Rows from block 5 of a small image classifier, named by matrix and row number. Rows with one number belong to one channel. Each number is 128 + 24 x the weight over its row's rms, rounded and kept within 0 to 255. All counts start at 0. Numbers have three digits each. After the name is the row's rms in percent of the matrix's.
After each channel's rows are labels from the 100 images, of 14976, where the channel reaches its highest value: "top examples" is what is common among them. Only what is clearly more common there than usual is listed. The data: single printed letters, digits and signs in grey, bent and noisy.
# convs0: expand pointwise conv (model.blocks.5.convs.0.weight, 512x128x1x1), inputs 0-63
# convs1: depthwise 3x3 conv (model.blocks.5.convs.1.weight, 512x1x3x3), a 3x3 kernel
# convs2: project pointwise conv (model.blocks.5.convs.2.weight, 128x512x1x1, transposed), outputs 0-63

convs0.239 108:124103135122127141109137114129110150145151150078120147142110123126138132133079147116092137149118130134160166130144146095100068119133148107136113120125109125167161154131101116125157135144093101
convs1.239 125:147129087135127105097089138
convs2.239 153:148146104082127130144107128130129130086117149126108173120125108112112114131082076116170093103160101121094129104100136122144166167148152176163146133093146169089093109143131156133117130132109111
top examples: bold; capital

convs0.244 100:154119111146131130147142147114102132108108169127186130184116117139157119194127144143162065126170121142157114098129084135127141130101131151120112108128129136136084112143152130118171170124146150
convs1.244 091:123106102148151152095103101
convs2.244 098:114116152153135111125134131177160153181145134079134136120165182134126113109162153156114138168125115147102117153159122144158154116094120085112167093168164089137131134125105114151120168107122133
top examples: the character m

convs0.482 096:151118124121128137144048164133155157146126125116120137116143138139126101130148132170159146141112154170116152153115140097108118092127119182092120143097148091116122139094096134145116166137152133
convs1.482 104:106107104137160133103164153
convs2.482 086:106125140115108131142149079191114153116168110143156117143154123137122149091135135117153135160113101143136133112168138105176107143144151104120173145148177119097115132165112118133114149104098095
top examples: capital

convs0.216 109:084158139123127121087146089129093134117173067108117157128140138160133132139122133157136111112163105100133116175129116128111102130124144132138112133144139140139141128094149151120137130080122164
convs1.216 100:146168163154142121138154149
convs2.216 099:176148176098087115137090148146129140155132075097117102100126123173117128133110111098124145143159089148082140120122101144152171098130097112143127157088086116124129102096126166088122091145120138
top examples: the character f

convs0.118 105:156151122140128104177137161152160138159134121119111125106128131143111127086164129144122138165065162129079165111101131128143126149113108118133119156096101079069124107165140131120067114164113116
convs1.118 100:097090095102133112106115119
convs2.118 090:164076140141116143105141149140134072105115152173156137098145124141115088153122072092119104127086114141139141152164151113128118140088144149139114104147175150114115113191105146164162116120128082
top examples: dark on light

convs0.201 103:129142133127134170144119150128153129085117139097129100126122091140154111135102119141140103135151149143123126156153147138140127106119118155134140128115125115144105140060085114149149155105137148
convs1.201 095:170166123151154123127143105
convs2.201 108:066099145164146152113157106100123145140107068142103129072116106131139130145165126178093093136099170152156139146094167147123109128101101151092102115177142118126124121123127116107152099134126124
top examples: capital

convs0.124 105:123142099154096120107127102089108146116168086105160143160141136136146149164120148121154105106119153161152128140076136124131125148068135141130091148153108118152130104137153157141140131114129145
convs1.124 098:174164147112112114130153138
convs2.124 102:103145122135127092096150102146105138140116124126103136100131106074139140138156171131096128144127109130088120113146115151173119101167070142093124118102085105165153131113119135135163118087138146
top examples: capital; the character F

convs0.500 097:122125108167145156168142132141108134135107142142120096139145120118116148127106152156143144080151151126122119132074154104145154121108159114117104170163138134160155138138128129102144119147140092
convs1.500 098:158149139115085096140150137
convs2.500 095:042130131169106145078150111154094124117131155146152114100139162128118120163160137128129146104098170179115145113146161152152087126118098156112125140140112159145111137116134132102145168099154122
top examples: the character #

convs0.418 093:149113087127133157092135160149131109143132138104117111152119152115155128138078169134097117150168158096133126179175164139110096089153182107141130128131092101145093144090117096143149137108138108
convs1.418 099:108098129138141145144145181
convs2.418 090:099151113133173123144122102145127172109085157135102054138159102124169141130104111148128123111131110099115103106120157178122143144169134133123136129115152114125155118142121122160100130161115138
top examples: dark on light; capital

convs0.60 107:124120157111151142133124152188121041101122181131159107158102119110150131163123096084138097101142078125134090134127109163105155132161124158126123115129175178117122129110135115132157133119150146
convs1.60 113:101122106084136103100120107
convs2.60 122:140142153149124114144113090132142142165177156121142100175128152090158192089125130122123176136153108159116124134126082143171109151126137059146123177148126108105145123099139087126128156154101115
top examples: dark on light

convs0.98 097:134130115143121168119129159077138119114119152115153085116133105103120134156156102114060164115154133119109162135137145094183141122118161103161131133128107128163149147178187134177099139133113125
convs1.98 098:159140122153076123130112106
convs2.98 100:154157093150140095138103138182151129114100153116104105149112141137147113124095110148111142115136123082151087112120130136169148128127156131139120115108143130134171138139156088196115144139145163
top examples: dark on light

convs0.140 099:108121098083116116114103151103143123138149152137178131139110166125094154160105114102109129157135138142140120174158150107135135135140135131141142107146125090137154146163126143161113115103145141
convs1.140 093:159130138154103157160104147
convs2.140 101:139108124140135097074135131162145099081124129145116100118102113141144094160119108122122131148124113086141121122121147122133166113173128136084121097090134149133134126147122144184100086129118125
top examples: the character m

convs0.358 098:089150154088106140123146118117134136087106121129145108104099094149092120141118128139116131103189119179154126079142084114168106154108114152183132108127138138118143124140169153188139135141108120
convs1.358 101:160125124106098106108137086
convs2.358 094:129141091130145082150178084128120165091093163152137107118137107141137125135125115095142092105123111138147126129137142111154139170135128158117123081118183152136151116150122106173125132144083139
top examples: serif

convs0.483 109:103140161146112154107126078131120105125131122125112139146128150099135145139100118117128094098147101120157102169159132143154120102150163129148099076144158141134161137102119137141165134039152157
convs1.483 097:120125127135186140093116118
convs2.483 117:144155117160126162174112158143157138152131130069096127133127164127130135102133120147131122158184129104136115137124125130137155119118154133158174122125163109099126164123133117164094155179137117
top examples: capital

convs0.429 095:158117109116154141121104171164103126161121161136157102149111142101102136174137118078119153158149114124096115143131117114115162100169172113102139129131126128128160163143132121101130113131121118
convs1.429 097:130128153133098185137111138
convs2.429 104:159082150089131149100117114158129074093147124092124115130104105168125098176135123111167132138134123125106145126145138098088171104157140155123120113133093151144128104125117133108141109092124112
top examples: bold; digit

convs0.238 100:138124129138114078151133092086149201121172092100146148098110111139151128082138163112124112109080162142136154118132142115120090129096085093108118159166130128147130089105129158136102132157086124
convs1.238 104:139150149107086091133150135
convs2.238 107:128122119127088102137173164133086102107120105142110104069112127144137135176133120155093122093078147150115147154117159110149117107131108157092096115116106168168132142141116138101179082084137131
top examples: bold

convs0.53 096:139108154105105127127159141114155128129101137128127108108105093134084134123138127154130135135135140134122173087124098112160107153134112097159131106131088113103122128140127141129140109164117109
convs1.53 094:143106157152083120152113114
convs2.53 091:119132110151173159129135109135149133116114124157104057153114071132183143117139137153126106140117145117148083101101123121100128160160144124107158170139121091095098089121116064156135146162135139
top examples: dark on light

convs0.91 107:135099099137145126087116117119102119145124152127140116108147135079119124134116093084030150125139139117144149149157163112125154127128168103115137129142133117143125147161123146145119137126117119
convs1.91 102:147109144170095147133151106
convs2.91 101:102098125182134111109120136161137125105148126116099099132111148149136098144117084117107138147115138121139121114126136121139180156145159147086147137103138152088127131138148143167104122144119116
top examples: the character m

convs0.477 094:129153102092130138078161139112130161167163089085133136147146150159132145127145157135141151132122127137108168123107133099117088141113133105119106118122106098151147152154139133106135101150120088
convs1.477 089:100119091172136122120108108
convs2.477 091:171134146110091107163120147167111104127130140110094130102113137091088171127121161169136122076152142136127128138124124168175167128132103122173122113141115146134107127112154126146110120131117147
top examples: bold

convs0.29 103:147122109165166102114123153136160104122177137140142149102092116148147143094128121118113126152099177103098130137089157151151119128120100112123167154131086139100126121121179145134111122138129136
convs1.29 127:125119080093092123121135118
convs2.29 128:104140153104092143126119109129112132151147177118159167145173125119137119133133115100150161127162084141102120104111115132155144142163123123167150159103112121115132105105131144088103167111099116
top examples: dark on light

convs0.509 100:150101111114135103156158146128116118136124175152163141163124123097116154145170120107143095140098132085108120090079112142123140151116148089128119133149131165122128112192143128088145109123112106
convs1.509 104:087094125123132136151168118
convs2.509 111:123168156100124134175154094130155135126131152126161089125152121150135180116135151104144098105135100154104140078135129113134118152122133101122130144126134128120112105096101136105128158136110164
top examples: the character %

convs0.481 095:110148135137123081137147095125133138140123116111106106135157123142130149098170108180142112100114122095136128149139082126149118177161107150113143150136149134103126110123107117129097111140115156
convs1.481 094:150133169152104133168141133
convs2.481 090:129175112170138136163143076118133143125148143185102104122141122129116126093108168124149113135110154133119098107149112164133084170148138132152095172109118102152146134129124126137145121129109152
top examples: bold

convs0.335 097:123138131169114162112147122125138115115113124090142154140141116116164129162150137162154086118123134145142078142124144153133144126120165157131130086122118150156089137143140153146131138054187173
convs1.335 087:122114103140153147097094095
convs2.335 084:139107121141148118169141109158141132167165171069128161121139168112138111119143113125130099156166127142124117120149130126172169157103110096173152110153166119112117129105117125139120168152106125
top examples: serif

convs0.247 101:134140110117155129100162128116082110106153135109150160146116117135174112150155129107132091105108125095109111140126099148138121123091157123142123099097136176138094128127161140121135147074129173
convs1.247 093:139153138149155088154154115
convs2.247 103:134149180077086134106101138171135123146165114105141116127145134151099152112108101085103147108184091140100127120112094125143155116164129091171157188132097130101116091081145140080086138153118112
top examples: the character f

convs0.267 099:131160107146151140068125157102133117130151116117117136140130123188147120100168086161132169117126143125069157150097110098164131114091128167113144126100097131097084118124165121154076145155119152
convs1.267 094:111122153086137152093151138
convs2.267 088:088178094158143137091125115078147113123128132126142101123114107111121171101115148111143140099120176151125125115113133130122101145122119133111086146148074106091128137131144078115144144106204100
top examples: the character f

convs0.450 101:155134127135149119142113133139094113111170124120148158130122138127176113178168118131121127102117111110099092150129116144119112092124111140129129135114136215137117137129186136094134155114138135
convs1.450 105:109091121088140151119157143
convs2.450 112:097136085102126177148135129082113122122144166168112195117124131095102105165087143146147106098143123124123123132122145131111115138139134161196093126110122145123081112155143110117139145117156099
top examples: the character f

convs0.133 084:118172136105124161131138162101106104135116131158133133110113092162123126123121129171153151126166104148106145084123085120169111147114129154127124118119144136120111111113145090175104140160138120
convs1.133 095:150127136171085133154126141
convs2.133 091:104139108141106125142177092130062172121122145144139151124137145099099109126155115123127105132115157132156107109157150145166110166122134153128158134108132160141143148168128164118140135156066168
top examples: the character #

convs0.190 089:128139150125147089131173116140081109106136111132160147164107107142147125180134140101142112089122119089131117100098080152124110116111110130139088124121135182140137137136161131076148165104089131
convs1.190 089:145170111156131086136131112
convs2.190 077:101135180068090126105122134138153111115164117125140113114108141125096182102151134069102112098134103179109137132133118121126111126130183104123139190151111149103101102136142094119114149121108102
top examples: the character f; the character #

convs0.366 089:108137146131122117106130125128134103140109117155119129119160119110079143142129122141166096136118137118144101112128102150154147154157154102139148096128120159129172129171105123111127045087123126
convs1.366 099:085102141099135131123138091
convs2.366 069:143104127088125098175125124053135148134117124149100113163144130140150190110162136125131110124143092132118143081088104111122086127134158111108138139116115148113095109096093137113144161148104145
top examples: the character %

convs0.141 112:094138152088107097125131160104159151135107143140143108123106096142099098151153134141072121128157141121144154135128116077118119088134126106154156179127075088133123116138160115114112138168146104
convs1.141 100:114148123133166102148113170
convs2.141 122:144151142118111133161131097114121129130143129070118151111099158087109122138103134098120105133170148138118138131140121112172142121099119108147132086093112168121138152109133122127105167112108151
top examples: serif; the character #

convs0.205 102:117097108116186103114133146087121179152106151146091099128168120103111129108131131146086161115130160091135158151146103062172128125143131095096126174143124101123151137102089117103118122170081109
convs1.205 094:140095125143160153106093109
convs2.205 107:157095121140104148141153155107103111114118085137092150073095131169092113136110081125124087113135148137106129129119140131136151159104110139138088145141141170119127142111141172119150080120112108
top examples: the character #

convs0.217 104:150132081114137163087136181124124130117158130081107106130111105120161120150180112097093172146128167154050146149129115130135142122095154112158116108083101154131112139122151127130111134121124129
convs1.217 105:133122114159086139133135084
convs2.217 103:121147154091129127089128162179116114103122175146179149149132153129118103144117158133098159093112057105121086144163143127124120098171130119114110102077076155150126125167103134168107122113115134
top examples: dark on light; the character %

convs0.225 108:108108119127096108099145070136137112109136114104129126116133110114122179137151151153141105080123139134148105113083118171103113141115101132159106155168142157112150104109110153128158096110111151
convs1.225 094:107100124102118166164144116
convs2.225 121:167164127107156138112160099119114108143123181147178161135149166117151172122120152101174143132117108123136121108109122120108085147127131111139088163139127114126111093106123123147148183136102141
top examples: the character %